Rows from block 9 of a small multi-label audio tagger, named by matrix and row number. Each number is 128 + 32 x the weight over its row's rms, rounded and kept within 0 to 255. All counts start at 0. Numbers have three digits each. After the name is the row's rms in percent of the matrix's.
After each channel's rows are labels from the 100 clips, of 14848, where the channel reaches its highest value: "responds to" is what is common among them. Only what is clearly more common there than usual is listed. The data: synthesised sound scenes: up to three everyday sounds over a background. In brackets: how many of the 100, against the usual share in percent.
# conv: pointwise conv (model.blocks.9.conv.weight, 256x256x1), inputs 0-63

conv.160 097:133103138126172156107144149173160127085134146167210190078117096098147115087159107139140097154115104078092116120118134159094120215115142110146036139132152169095067131142082146139123161162111060
responds to: muffled (low-pass) (49 vs 12.3); spray hiss (28 vs 5.5)

conv.23 099:129149092093126086175083126073099086118137128085164143108131123153157135083101152134067101140102127106093179101118143154076112087158118126136135089092115086126194068197179130164098138164113098
responds to: phone ringing (38 vs 5.1); background: fire crackling (26 vs 5.3)

conv.138 105:017148121151111113143070076128144112096117079155124105022135150133175166106150110083147138088122137114106106133128152130122180170115143144100125108113098146126126151088116160148135133138126114
responds to: rumble (93 vs 3.9)

conv.185 090:142140122111090085120072191119180111154054114123154084173151112160123093135100141130143145123128096144153147090149108088132146088142124148119131134148129106146141129160126142137112154099127184
responds to: clock ticking (61 vs 5.2)

conv.145 098:126100150174038079094102119150195152098102100121104131061102142124093037092094150081146089129123143138153096174095048127144123137118127079090141176126118087083149166070193049159104115083111150
responds to: water drop (71 vs 5.2); first sound: water drop (43 vs 2.7)

conv.154 099:142196047119088173117113134164108106110156120138101080183097127130185068107142168153109112137103136105111139096112177132096099104102153103077182048145108153152103158167142079098136117102166127
responds to: mooing (64 vs 5.2); first sound: mooing (43 vs 2.6)

conv.192 106:045100103160108108094132167112125043174172103179121174196136155122146142151124143119135144118102087076110089115159150115151141111193122128115135112133067132119143126115200147153131067169077137
responds to: beeping (44 vs 5.4); creak (34 vs 5.7); first sound: beeping (25 vs 2.6)

conv.16 095:125125107134126087157178076135102109115085132110052162144139120136150121124163130109119131128094129149123129171139153097127117083094166108158083132101128132125153133125134152101131067049099092
responds to: engine (82 vs 5.2); muffled (low-pass) (41 vs 12.3)

conv.194 100:119139128123167151074106147090039150153116173113087122152099160085154118101045140074118098078090129112091092135218150095120131154079153159094179115128077120100092113103132108115144166138131068
responds to: ball bouncing (71 vs 5.3); first sound: ball bouncing (44 vs 2.7)

conv.182 103:186120164139060090139155128124132101122108145168117083105124105126168127110102108173111117124127141063122124135173129157096147062137111093170083128117124065106150148089152168093100092159188138
responds to: rain (99 vs 5.4)

conv.18 100:141105144143111130099130145117084135161143157075157111101076098145133112090162151159107158102081136116112169123126141106138128128157157120088167124093130079068178115119118091129066114161112128
responds to: clipping (41 vs 7.9); text has "clipped" (41 vs 7.9)

conv.159 104:190126119142155192122097129113137136122116095080133091201100146086113105076165127131070094148130129156171135164145175164124080124173137099142177136089163160052107089110158105101084076124111089
responds to: pink noise (63 vs 3.7); white noise (30 vs 3.5)

conv.169 104:160206126149088140107107151156154084061128145144143161122166115175129111093148148097197104087137119101121145152138138173145061148098106063138078158140154154255125093165160100187081148159173111
responds to: white noise (94 vs 3.5); muffled (low-pass) (31 vs 12.3)

conv.15 104:154144073095164178165066106120126094157103153105087130129073122170127104166113100149193101127116105147099127145128148154160135106061086107104105158099180149119153067102104123093136097201144148
responds to: wind (50 vs 5.3); melody (35 vs 5.5)

conv.4 098:153117180119065101122101130147162144159091176142131117113169146157093116114127129144139127090114081104175116131167140122139132130157104252171167149108154158111096203121123142102157147122150109
responds to: glass breaking (69 vs 5); first sound: glass breaking (42 vs 2.5)

conv.229 103:121127140114191124082158143166116196152136105095155169101096154083138103113118131139099148112091146103085069148179110158071117119247104108100107143160094126110118213117082117144143143029135198
responds to: beeping (99 vs 5.4); first sound: beeping (50 vs 2.6)

conv.181 109:162058152116146152111131164113148144089147181133111134101151093131172115113143070123121105114090108097127128151144102122097146122153195117148078106130148106151178129113140133142091128131093147
responds to: car passing (68 vs 5); first sound: car passing (42 vs 2.5)

conv.225 104:098068146184167082083111119121131142111103084125104214131082111111141104174152166220036175123136119124110126147096142181100122112132188168079138141105103101160143074114142143171103102166130120
responds to: vacuum cleaner (54 vs 5.8)

conv.245 098:080071090060121066118133139079157143094141160128140161132107124203122128148104140183095123113136096148148147139151122130105122104152102133083188134135118146136171117091159111057155087059127083
responds to: engine (63 vs 5.2); whistle (38 vs 5)

conv.254 098:160133118086107112115133181105095130123129082131137144131134073104141134148128135107161118099147094111140117123063181121102086111075122096138130181057206092096179143073097100098112134118060157
responds to: melody (99 vs 5.5); first sound: melody (54 vs 2.8)

conv.14 106:099101109107128039239114070172124122134117148095107078088143140083124116125110127170137142142131101118098131102129069134068155082182090123166166125083094097142164132143085103111152085157127114
responds to: zipper (93 vs 5.3); first sound: zipper (48 vs 2.6)

conv.203 107:053133139176160121198171107119149137083095132123089102123181103117110113138134076108166194089077140197084088134148159128134163062083077166158124128135097138079124171122165104090111104147132110
responds to: thin (high-pass) (33 vs 11.6)

conv.22 100:136136134125113111132186142118122091128077131131103185166117118163170215116134134115108145074121108093103114167109151076144112142140173096111123093111112154064121143135117140120153166151104088
responds to: mains hum (96 vs 3.7)

conv.246 098:133127138073159119140077128089144149081132166183143137162176122173088140088158139214112112132122126174114112104058087133115184106088129124132158132107087155102132118142162112147148103142091126
responds to: laughter (55 vs 5.6); clock ticking (49 vs 5.2)

conv.134 098:139142129104102126134124105110092096113113088157113151098133101120117118126147167145130098135126105135186138121170169129157172126116047101126140166110080063150137108096090176066211082145155063
responds to: stream (39 vs 5.8); chatter (29 vs 5.5)

conv.228 095:185072182125065120108094173094097107161117157117117140098103162123151161090183098123112119170075164113168090158108161112092097171106067104073092130125129143149065124160157169130172210094125104
responds to: church bell (58 vs 5.2); first sound: church bell (37 vs 2.5)

conv.187 095:092103060135107136067107136181110123144151107110055149118106148131113170115172170163074082197072117044122095147125106078119102131130150183115120117079175135161173139109160179151082151103112126
responds to: vacuum cleaner (100 vs 5.8)

conv.27 093:128106207179080088124078088128140157196093110081127158133110119099112082119120103135117156081114105172156114099103109148102125083134045153122128152106103109095148106178089085163104119126088144
responds to: thin (high-pass) (33 vs 11.6); hammering (29 vs 5.2); laughter (25 vs 5.6)

conv.29 101:096137124158147055139072118145131137115119166156185117199070129072202118116067149153147119117186175120144125209142115106097144113128156137143090123153124153062074128130139172106126120073110156
responds to: footsteps (100 vs 5.3); first sound: footsteps (59 vs 2.7)

conv.241 100:165162130055074128095139115077142134147139104114120158153059109137142112117128171149119187091148091132171147166151088167120138106126168103113137111077118150093152082157135091046145176088157141
responds to: ball bouncing (35 vs 5.3)

conv.173 099:140169077113075121120102128132101107140100117115100165090111089078172139109172095196053086133038156093165097106141169127129104123127159093131127104175158150179098093127074171183124122125142142
responds to: explosion (66 vs 5.2); first sound: explosion (52 vs 2.6)

conv.198 097:087105176109119113187131131081141099128127103127156101089105129171139170216129101168136135176134107104146115080119173191092160090132098078173116098159127102136140177160145120152110192174122101
responds to: quiet level (83 vs 29); engine (32 vs 5.2)

conv.129 101:234084047118098095181147143114108129127121114125117143099127148112160167135146098092111070145152141173139133064111161180070082122144115090125128156147157101170123156096137126113124066145133160
responds to: white noise (45 vs 3.5); spray hiss (32 vs 5.5)

conv.220 101:144140131134152098103124129119169123136057126088123154131133105155115126090147118178189104164101126147170133162162159141116168142168099088125129138109142134161163161131141205150139153065118083
responds to: whoosh (84 vs 5.6); first sound: whoosh (55 vs 2.9)

conv.12 100:094111133122122104159092078092094125094138192158156099136129085120111169141074104129091200099127185116141137110187111083139101115156128112170146096074141126122112154143110144174124113144098114
responds to: phone ringing (75 vs 5.1); first sound: phone ringing (43 vs 2.4)

conv.243 107:108074114120058156126139122117131104114085160134159146158095146137155159085079110102127120118150126094121122071067172070128117056134169087112154107140105158118095120212159070071123116125104104
responds to: whistle (85 vs 5); first sound: whistle (41 vs 2.4); thin (high-pass) (30 vs 11.6)

conv.223 102:099132121107125077164114135127169125080132113142104115126099078114155097095056127111165188179083150126121106151077148149140187154135140108095130092153128097097107121151141077133133111116160134
responds to: door slam (100 vs 5.3); first sound: door slam (46 vs 2.8)

conv.214 099:146163087091102126162136116103159208101120154095126118066064105102149147121093113122135148136118110098053219165161084152098148131128096097165174132122073134148124092134091099164085127124152097
responds to: explosion (59 vs 5.2); muffled (low-pass) (42 vs 12.3); first sound: explosion (37 vs 2.6)

conv.125 094:142134135138191116086144041123130114115095119101134147151221092110114145135136062128088110098044108151151154080143150164122108140100079102079112146138093123132108150100191156070102168087097119
responds to: zipper (31 vs 5.3)

conv.224 105:146146163150143086139109116164149105097142172144192164137134079147188169099144167146185141110164134171114114093077109121145080200140131193144097143087100156019128124119232116135110142112143134
responds to: waves (82 vs 5.3)

conv.227 104:152110094137119166164101154117124111117111140155104069099103132131121105124067133167174154150124143128167123168120060146105101091166117101142133132152128067139140127095127127153130104108147162
responds to: clock ticking (69 vs 5.2)

conv.171 098:162133152124160116117118150162123210143195080132159153124082072117118216141158110104216126123073149108104085124151100117128121112121152113142147072138094110160131117138147164172130113078099078
responds to: spray hiss (63 vs 5.5); first sound: spray hiss (30 vs 2.7)

conv.249 098:182047094088105086082113137135117156124124151138117124149222144130117129141155175124068150097145109148112115112141168144166112159101121098112131119122136081126149109118066167173119116120108119
responds to: helicopter (76 vs 5.7); speech (28 vs 4.8)

conv.166 105:183153168102184109127111087098098119198079080155131094066131086093159126163145061175134190124136085129093183167112206176099138121102185198178154132130080131108145136130106132134116141121169140
responds to: thin (high-pass) (72 vs 11.6); reverberation (64 vs 34.7); text has "reverberant" (64 vs 34.7)

conv.209 101:163158152147131131097052109134145143165145117203165127142042123133108149099167212158191104106162093109075170130108067140128105106106157088096113130144137167174130132106139158138115090095133131
responds to: white noise (84 vs 3.5)

conv.207 098:109127166130122107141128143132096119163178151134127062180109127119096138072108121195138096129110098150122152131124108170120128107124132147082142159094138081143124114085177147113108105061152107
responds to: clock ticking (99 vs 5.2)

conv.5 099:123049109171120144091217127093130131147176132089140151128148101082093137141158116098114100148164178144165172139111081118139125122120161138186175119128122133112122181154123152116079161145159132
responds to: helicopter (89 vs 5.7); reverberation (74 vs 34.7); text has "reverberant" (74 vs 34.7)

conv.137 102:158151163176106110103161102118015121112166132145086130102099098156140110088090075143121233090156059119167196150184121146111130128092079130128095146120143112123150112102121143128104186174126085
responds to: bird chirping (90 vs 5.4); first sound: bird chirping (56 vs 2.8)

conv.146 105:081103137095077122077139099094120127109145181169097140139122129109172177121124123096096174143129117116142130078170130159162175104132132111205106076117161189132104141133173148135120144087104098
responds to: glass breaking (100 vs 5); first sound: glass breaking (53 vs 2.5)

conv.232 102:093107170081151107137160141119154187130116098135110116134125102126120237068119139090122066161104101121165174140183098095140152149151108091054141090137141063130116027064173070111117124123098070
responds to: spray hiss (100 vs 5.5); first sound: spray hiss (55 vs 2.7)

conv.197 103:100116174113128099160129136084097129135113106112088115115164146061178123143120094143182093163145103113110170197126134138128087113182161189156120131126151097094098095116159032130134101126107142
responds to: glass breaking (48 vs 5); doorbell (40 vs 4.7)

conv.147 103:099101108219154095144096122133166128150082107128131124132106099131095027190118147150146148109113080128088150097169099170117139117095096171128152162138087073200099144118102104162119156147141129
responds to: reverberation (62 vs 34.7); rumble (40 vs 3.9); thin (high-pass) (35 vs 11.6)

conv.136 096:139120124142176147174090193094194131122147088193107189141105153131124152162093156112136115080155131123182100091144159129111126132118150127117084197181152215070099171152159144123133173138137173
responds to: barking (43 vs 5.4); text has "clipped" (33 vs 7.9); howling (31 vs 5.2); first sound: barking (28 vs 2.7)

conv.205 101:168119154119186173143148127129177105087104080066109129171138148129178076084141122137048117085120106164100073132066080105114142115158085107036149157081094132085135124122145148127089112121144133
responds to: door slam (64 vs 5.3); first sound: door slam (45 vs 2.8)

conv.162 096:117110159123116078167109194086159136067104089122099168153082107124147138154209132151122154171171065174132152167097107136096109148132085106087118158138118118091128110156158147114114097106132064
responds to: chatter (53 vs 5.5); muffled (low-pass) (35 vs 12.3)

conv.152 107:153153110122083178117085155157144091130137120104146143092117087115154120111169074144106143126085139151168132148080105143133052151081091083120202082149177136107149165130079152122124126155133142
responds to: car passing (61 vs 5)

conv.193 098:133156032184120109140184106097142080183153147145147128137087100159145127118159112125136089187107057111140155143128183133094060179109185179154158097114175152134117135118168079134076105144112098
responds to: thin (high-pass) (61 vs 11.6); clipping (25 vs 7.9); text has "clipped" (25 vs 7.9)

conv.26 095:142081155167172110152079127113159124108097176081102120135084097084078183123134092127153090129181131134073097124173132063143156128114138116156107153124116087186087146098109091103151134133120138
responds to: car horn (32 vs 5.3)

conv.217 102:139119206114077163108091107198213102104131086109169210099098142105038162110183084182124142155116125096139159081147149157115158102188122091144070134132125132134115096103127145159134136113116157
responds to: background: none (70 vs 22.6); barking (28 vs 5.4)

conv.238 107:091135116142173138187124114111110185120155146175121121137098126092130090127130144111155143105124133124120088116045180148139099128096111169090091139113096046082149150121109149159171121173121124
responds to: zipper (59 vs 5.3); laser zap (46 vs 5.3)

conv.234 098:104068173090127102115155143108100112057093167100173147112144180081139097104159080071080153136159118083125121100083091128112150127155178127136221079138136146109125157164120131142084115128101136
responds to: muffled (low-pass) (75 vs 12.3); background: none (48 vs 22.6)

conv.235 097:129063148100121123096125077120091098101069099098077094125077095102136145158115106120091141132090084156173118143088123168110127095111179119156141131174162120181178104122109113085157065111129122
responds to: rain (55 vs 5.4); crickets (36 vs 5.9)

conv.200 102:076154062117076117143139185187114133125107106063084127102123129182124078106131182140095103143130108136075151127116137154130141117146147091075152077127034111076160092076189122100146119164121128
responds to: background: none (47 vs 22.6)

conv.219 102:111112096121081118106100167135113130162104173117108099116106168149106145169134090173146163161115128122091081176098105177160182089146186099102135133165112131191098120134151115130079131166129104
responds to: typing (66 vs 5.7)

conv.25 099:104098168078125117126111109162123156129092114105121059130121157110182127106114137100103120142086075107135100137211123100157125173137136138141148141106123162141175129085134127101158134125129101
responds to: church bell (76 vs 5.2); first sound: church bell (40 vs 2.5)

conv.28 102:170132114120069071166121132171126150095161127107092131105133125110124138107096128158137084119150137175193124136102160127129101164129093143171125118113149105146106141077142101074096144098119189
responds to: water drop (98 vs 5.2); first sound: water drop (59 vs 2.7)

conv.218 101:140075145117125106132139158127145143103095111072160127124138131167160105155119120187088115070124093215152175159100148163146146071131141125078183066159121095143129121097132125078083173136127129
responds to: typing (76 vs 5.7)

conv.186 096:042122122122152116098099112161093130141078179131158156084112099120158089175146118138170105135104133163087135113065117151098165126142173145164107155155150103154151162098133101165133151069190070
responds to: reverberation (65 vs 34.7); text has "room" (65 vs 34.7); text has "reverberant" (65 vs 34.7)

conv.216 098:148128139107099129175046126157089161175115103158134134134096067127137118165183160078119130098132147069127137118067107116188063180175038143162134092103128077164141148153093104183180112181092123
responds to: stream (54 vs 5.8)

conv.208 106:110120155123103165094098123129133132105141077060108114129022091090148157188128113149118104127164125145147104103092086138076119172134106121158092124071077090142161165130076164138126185097137112
responds to: speech (51 vs 4.8); glass breaking (46 vs 5)

conv.3 100:099153102178117082081094131149169139111110135165087115062105134162151093156087182102123105108113138155103121143156143111129144118134109161112112086118145142117114148165200131066105106136166135
responds to: car horn (53 vs 5.3); first sound: car horn (31 vs 2.6)

conv.7 099:166123042148126118121093120175167148106132136133104114103103163098161152110103139144083182132118120147193255127116140085063141180065155091138142128122110153089196091153136113096125089087128093
responds to: bird chirping (97 vs 5.4); first sound: bird chirping (67 vs 2.8)

conv.180 097:145086053141189087107160130094132055218110145103157152101148072146162126169117135133103174115184111121143171190082113136115072153151142136087122104146139138104131174147105127109102126124099174
responds to: meowing (78 vs 5.3); first sound: meowing (46 vs 2.6)

conv.148 099:088125142089051130090128132125088217107078126087111135126158081133152130157147143094079107118143058183108132141132146115168147131120146145107121092138129028138131110123141185147129156088111124
responds to: glass breaking (69 vs 5); first sound: glass breaking (33 vs 2.5)

conv.164 092:133130113144074188114067155150134055138088146128134159109127119122114174126087131139128119115084153070160091140134098187110129148102111124145102130132101117101170117170124139115125127123163126
responds to: vacuum cleaner (31 vs 5.8)

conv.157 100:161174172068116120087144147150147077094123108084139123181112054105185123102069097159157143157116143137144091133075106124106141114174141069112159140155141072115170093148064073105091145104099117
responds to: footsteps (65 vs 5.3); door slam (37 vs 5.3); first sound: footsteps (36 vs 2.7)

conv.8 101:143122105127095124128128153134129089129145106096176080135146129071142142037064170122139072149054114113149101122115129140128082173143092139101094144142140153083151110129127212136246145096138106
responds to: ball bouncing (88 vs 5.3); first sound: ball bouncing (53 vs 2.7)

conv.255 106:141094101105125126037050146131126154052167109144084098079127131110141062132053109131126121105090118124132125075143113149175175173150135121124107118103094132140162106133134169156106132134166121
responds to: howling (98 vs 5.2); first sound: howling (51 vs 2.7)

conv.13 096:126102091092118117120110134105091200123107092138077106108128156152143079174130087141167212181090085062116100069128110124160176150119103112103117113067102130118067177201085156148115108111107113
responds to: quiet level (91 vs 29); bird chirping (25 vs 5.4)

conv.161 098:113121148077102076141140122152066114141154092114067144217169168151142055061162126134172100117121082165075126097133127118178155121165084105113153136139115090076095185096140121121169110142090181
responds to: mooing (70 vs 5.2); first sound: mooing (47 vs 2.6)

conv.140 100:115133144143162163102102110188097091137112107184105132066113125092128131119100131116131128124133117166121100108068051134118144113124176148057136154123168105119114154063130150131071101140108081
responds to: clock ticking (60 vs 5.2)

conv.128 102:131172121093128100161128115131163138154099096102139145087122107120134144134125164106169058130115080132099133115138150212112124111098129178090144151094081133131151154101084142162151084126085142
responds to: zipper (71 vs 5.3); first sound: zipper (34 vs 2.6); thin (high-pass) (31 vs 11.6); whistle (29 vs 5)

conv.206 096:118140105118160172157109134119139167127104123155130178119112093106102148195082113174142191138193111109099136103167046177119134163172077121130118113073109193188144095109096130136096032116113125
responds to: spray hiss (54 vs 5.5); mains hum (32 vs 3.7)

conv.244 103:144141164162107151095109102141142097129179121110113113165160091126099096131148134130129116096109145160074156142158115188110113112140139081115141153145135107106092143106128115084138153142204125
responds to: fire crackling (89 vs 5.3)

conv.139 097:147133076124127049147166101127150107151094128067152128143072104093104120131201137112153185127093164142132149100138127124092114178116119148154079106058130139139100076155111210113110132141128088
responds to: speech (96 vs 4.8); first sound: speech (63 vs 2.4)

conv.188 104:198158164100135137141141151121080142067140125125088144120201144133155187083136106150131166109081141113142135148123183150083129146181154163174109132151116117130094135130108093097128169130119116
responds to: mains hum (94 vs 3.7)

conv.24 100:105144147095140066121162172184120139146157110083046155144107113130162156085132074100158151101102075171211128135118126139145107117145114097092153141123086073110129090068132128131110129110157083
responds to: knocking (93 vs 5.4); first sound: knocking (52 vs 2.8)

conv.231 109:144134146132102154159093138182129098133111120081097153128132126114129117123112091155142090125117088074176165087133112255080132135119253190112141085125103109139124145140153143084175109100129096
responds to: typing (71 vs 5.7); fire crackling (25 vs 5.3)

conv.176 098:066098092154125087116102132124138146080124116139093058076136101073148121128098110113231116143135089123059096114154111102113093114073128172077129069059145098116124175112137082125115168086154098
responds to: whistle (75 vs 5); first sound: whistle (37 vs 2.4); melody (29 vs 5.5)

conv.21 100:058085136145137131176172168155083160120114148109089129109142088096151150157175140189100129071113111120125085143158088134137133122096071178147155098072088127126175065114185127092146110115129176
responds to: explosion (37 vs 5.2)

conv.6 102:142080120138104102047064117133103150096139230106153120139102051115104129132170112155138085124177076129124142143173138140077134127118119114104171204115159157098151153069116103160153112131144137
responds to: reverberation (85 vs 34.7); text has "reverberant" (85 vs 34.7); engine (71 vs 5.2)

conv.0 106:182087103144128131164084125157112129101098115153174138124156144099120125114066144151156138215132084124097055208104074134040124117146141104165134071100126080123188080136161131126118126199102118
responds to: spray hiss (79 vs 5.5); first sound: spray hiss (49 vs 2.7)

conv.221 099:100081115084142144157137129082169140095099137145068143153094133105180119170132117209156113176130156030116150121202168104116116144115081150106130104114156171091103112151125106095106078161129117
responds to: mains hum (49 vs 3.7); explosion (36 vs 5.2)

conv.189 104:125168085084142123124105121125131071085125141149111045105081127188129121155183100103142133134160154172095115117125116132148119118125142154095133178110093124116255094133235047150152138155079086
responds to: background: none (46 vs 22.6)

conv.213 098:122116105137124185171166073153077140165105113164127110143099148128127089127181124094090132072114123069062141097123149137114129148138112124128119136078103134084119089187140082094122110126108123
responds to: background: none (46 vs 22.6); meowing (28 vs 5.3)

conv.178 097:099113118094089122124181078141133098057095120110138189108087059131189128163128132156080156143164137101122152124125128166066133131122167127111092178152187068117124173144126141078174106130161081
responds to: applause (42 vs 5.6)

conv.149 103:148157073081128153112088166138174088131147091151164162173148112106116098165204090201191155115134084090144106165130166182084168135177116157154136079127060116110118141143116162133127115098121103
responds to: typing (37 vs 5.7); rain (26 vs 5.4)

conv.151 103:105075092080139136071122113155085078137107120090200106117066073151130137101098091132084163183075098140107111117081120072119132084139111143114086103140148117109103191128123126179134111142117117
responds to: fly buzzing (100 vs 5.2); first sound: fly buzzing (65 vs 2.7)

conv.165 096:093109081147105085115129078071132098197113175122156122092081116093165109132079133168103156121117057076073147148081117119151154182109148128185188150120141132146125143158192090111164064147171067
responds to: rumble (30 vs 3.9); mains hum (29 vs 3.7)

conv.202 093:121083144109110150159104074163118159164101074112148171121146122100161169153121212128128173080147098113137143130121119105125105033136123087120108145120126102155187127086168120111081153052126185
responds to: clipping (33 vs 7.9); text has "clipped" (33 vs 7.9)

conv.222 102:100077072155108086170147186112081148138085128120155078181125115097157129136149117133144111128111139186134116081140133138110086126108110000151115156099135145097095134120104110104145133096122103
responds to: muffled (low-pass) (100 vs 12.3); background: none (59 vs 22.6); door slam (30 vs 5.3)

conv.10 106:149101084089144218112122160104168131078131137185131111131148109133145118190158165146124092153116172157105141157153153125079076109117103156186119107096112061113158089077124144154050133166146141
responds to: explosion (100 vs 5.2); first sound: explosion (60 vs 2.6)

conv.237 104:089125145137110096139106162119114092131088112129133116151180119174143085125149115126162148146109146185108165146130141074200160129192043115110123135133189113136126098157115175145100182042146106
responds to: crickets (79 vs 5.9)

conv.158 097:068084130098107132145100126158145129100113141137149102112154101073153160114117133089061114152165168124128102114085133178092118117142064075143124111114145137123154144229161156080083152121169138
responds to: meowing (35 vs 5.3); muffled (low-pass) (33 vs 12.3); whistle (25 vs 5)

conv.130 104:147119109168136131109060175149109141132132136161094162147071132125111102090136138092100166166128142205142154189107146127139130115124154142085087093165139152091175162106151150084123094087094090
responds to: wind (91 vs 5.3)

conv.240 097:096050171149143108109111122160075098175115125109122161161198134099149140163133112128124152130094141174117100124162119072090149134133129129104192119146102148173233101087123092137105105094102165
responds to: electric buzz (84 vs 5.7)

conv.199 100:130117123159054112097094158148134140086164115158176161121161097116101116152124120119093152139133098160129123117076137133135120147139133154074156077091132052132103096171118145123097138152255109
responds to: electric buzz (52 vs 5.7)

conv.183 104:142100138118170179112133109102104131094063079120104090152108140157126123159124102117125153137176142158111099139074075134121135134138058088138071141111108065104156109147148120107057193050124163
responds to: glass breaking (100 vs 5); first sound: glass breaking (66 vs 2.5)

conv.242 102:150112107168127041205150102192104110132156171080155126136161130136136146171122107075109127128089104104150111108101112130137150071087123092182076088142134045119122174132141090120096089083093107
responds to: howling (88 vs 5.2); first sound: howling (67 vs 2.7)

conv.191 098:176048125107078103083057101133172158111117070137108168113128108171140199134138147122100139129156153077173103126103159098146132172182148131139119149155100116145167127135103104120166114100137141
responds to: snoring (95 vs 5); reverberation (61 vs 34.7); text has "reverberant" (61 vs 34.7); first sound: snoring (53 vs 2.5)

conv.135 104:117225158158064142085128138168074060172107140133084170151132119048103147052097078136123084148130085168141177094187092131082064094112134098170158092105049052145099116112151090172176091143143095
responds to: mooing (76 vs 5.2); first sound: mooing (47 vs 2.6)

conv.131 104:121110130113157143139156110139165121134131165158101168157128043101138124136132115066139152098079069148178165140087141110119060156159103110133159101091067162141159141104212059096131131081127136
responds to: doorbell (95 vs 4.7); first sound: doorbell (51 vs 2.4)

conv.19 099:077121183162131121103103092110120123176104108109177130093152101087148115085105096155159149096076094102202087101112152139120106087143068138108111104107112123098137102090130087090113083123232121
responds to: rumble (36 vs 3.9)

conv.196 104:155100137118091090136113164107156104117105130146159113146089068116161158134116091135105141108107101058145163089170146102064086151112035139105152114095093073131145182093148092210146057112133121
responds to: applause (69 vs 5.6); rain (30 vs 5.4)

conv.1 102:153075150128133115128165170130132108116082077044129101149155091162118140112126156194139097147092123076081117187121111104108050147150154117101108158180111144120135147085091187121088126088141099
responds to: vacuum cleaner (83 vs 5.8)

conv.11 101:151156100123101122095133125104100106121131131120111119142110119152119101125148141149150131127073097110158144128168173163186135186077102113124164118127167112091133118117117188220106075157096140
responds to: waves (80 vs 5.3)

conv.20 103:119156128095119158129101102111086086189136148090098135122115132158200129121117195144146090141055136140104127138100148135070136095101166132139131123106090146095142134113084140124167154136101133
responds to: whoosh (50 vs 5.6); thunder (32 vs 5.4); first sound: whoosh (32 vs 2.9)

conv.174 096:130126097111133171144117149061135116127140119149120152137115089123101100159138083195124148185125106108097154168100101112134108161099100142158148138093171121143072122166119146129056147118099090
responds to: glass breaking (48 vs 5); first sound: glass breaking (29 vs 2.5)

conv.184 107:126092063139130176104124123159076130142106162126127145194099094137117124134194131120151095081161137098110138137132092114080180142099085127061167136114175092131144098168134102208106151136192164
responds to: helicopter (42 vs 5.7); electric buzz (39 vs 5.7)

conv.247 098:133128115104133094101083129115127141090127100080081185132081089084131138130057100110098087123119124103131078203092160158142140103097171158073150140125099149100132166115087176111115102154129226
responds to: barking (86 vs 5.4); first sound: barking (51 vs 2.7)

conv.168 093:162128108083114102171105136118143057119168167191117168121120127110098153109095157129074109092119152126147089104107121089085159166118100118161149112119141135136122132074160117139113049104200069
responds to: pink noise (61 vs 3.7)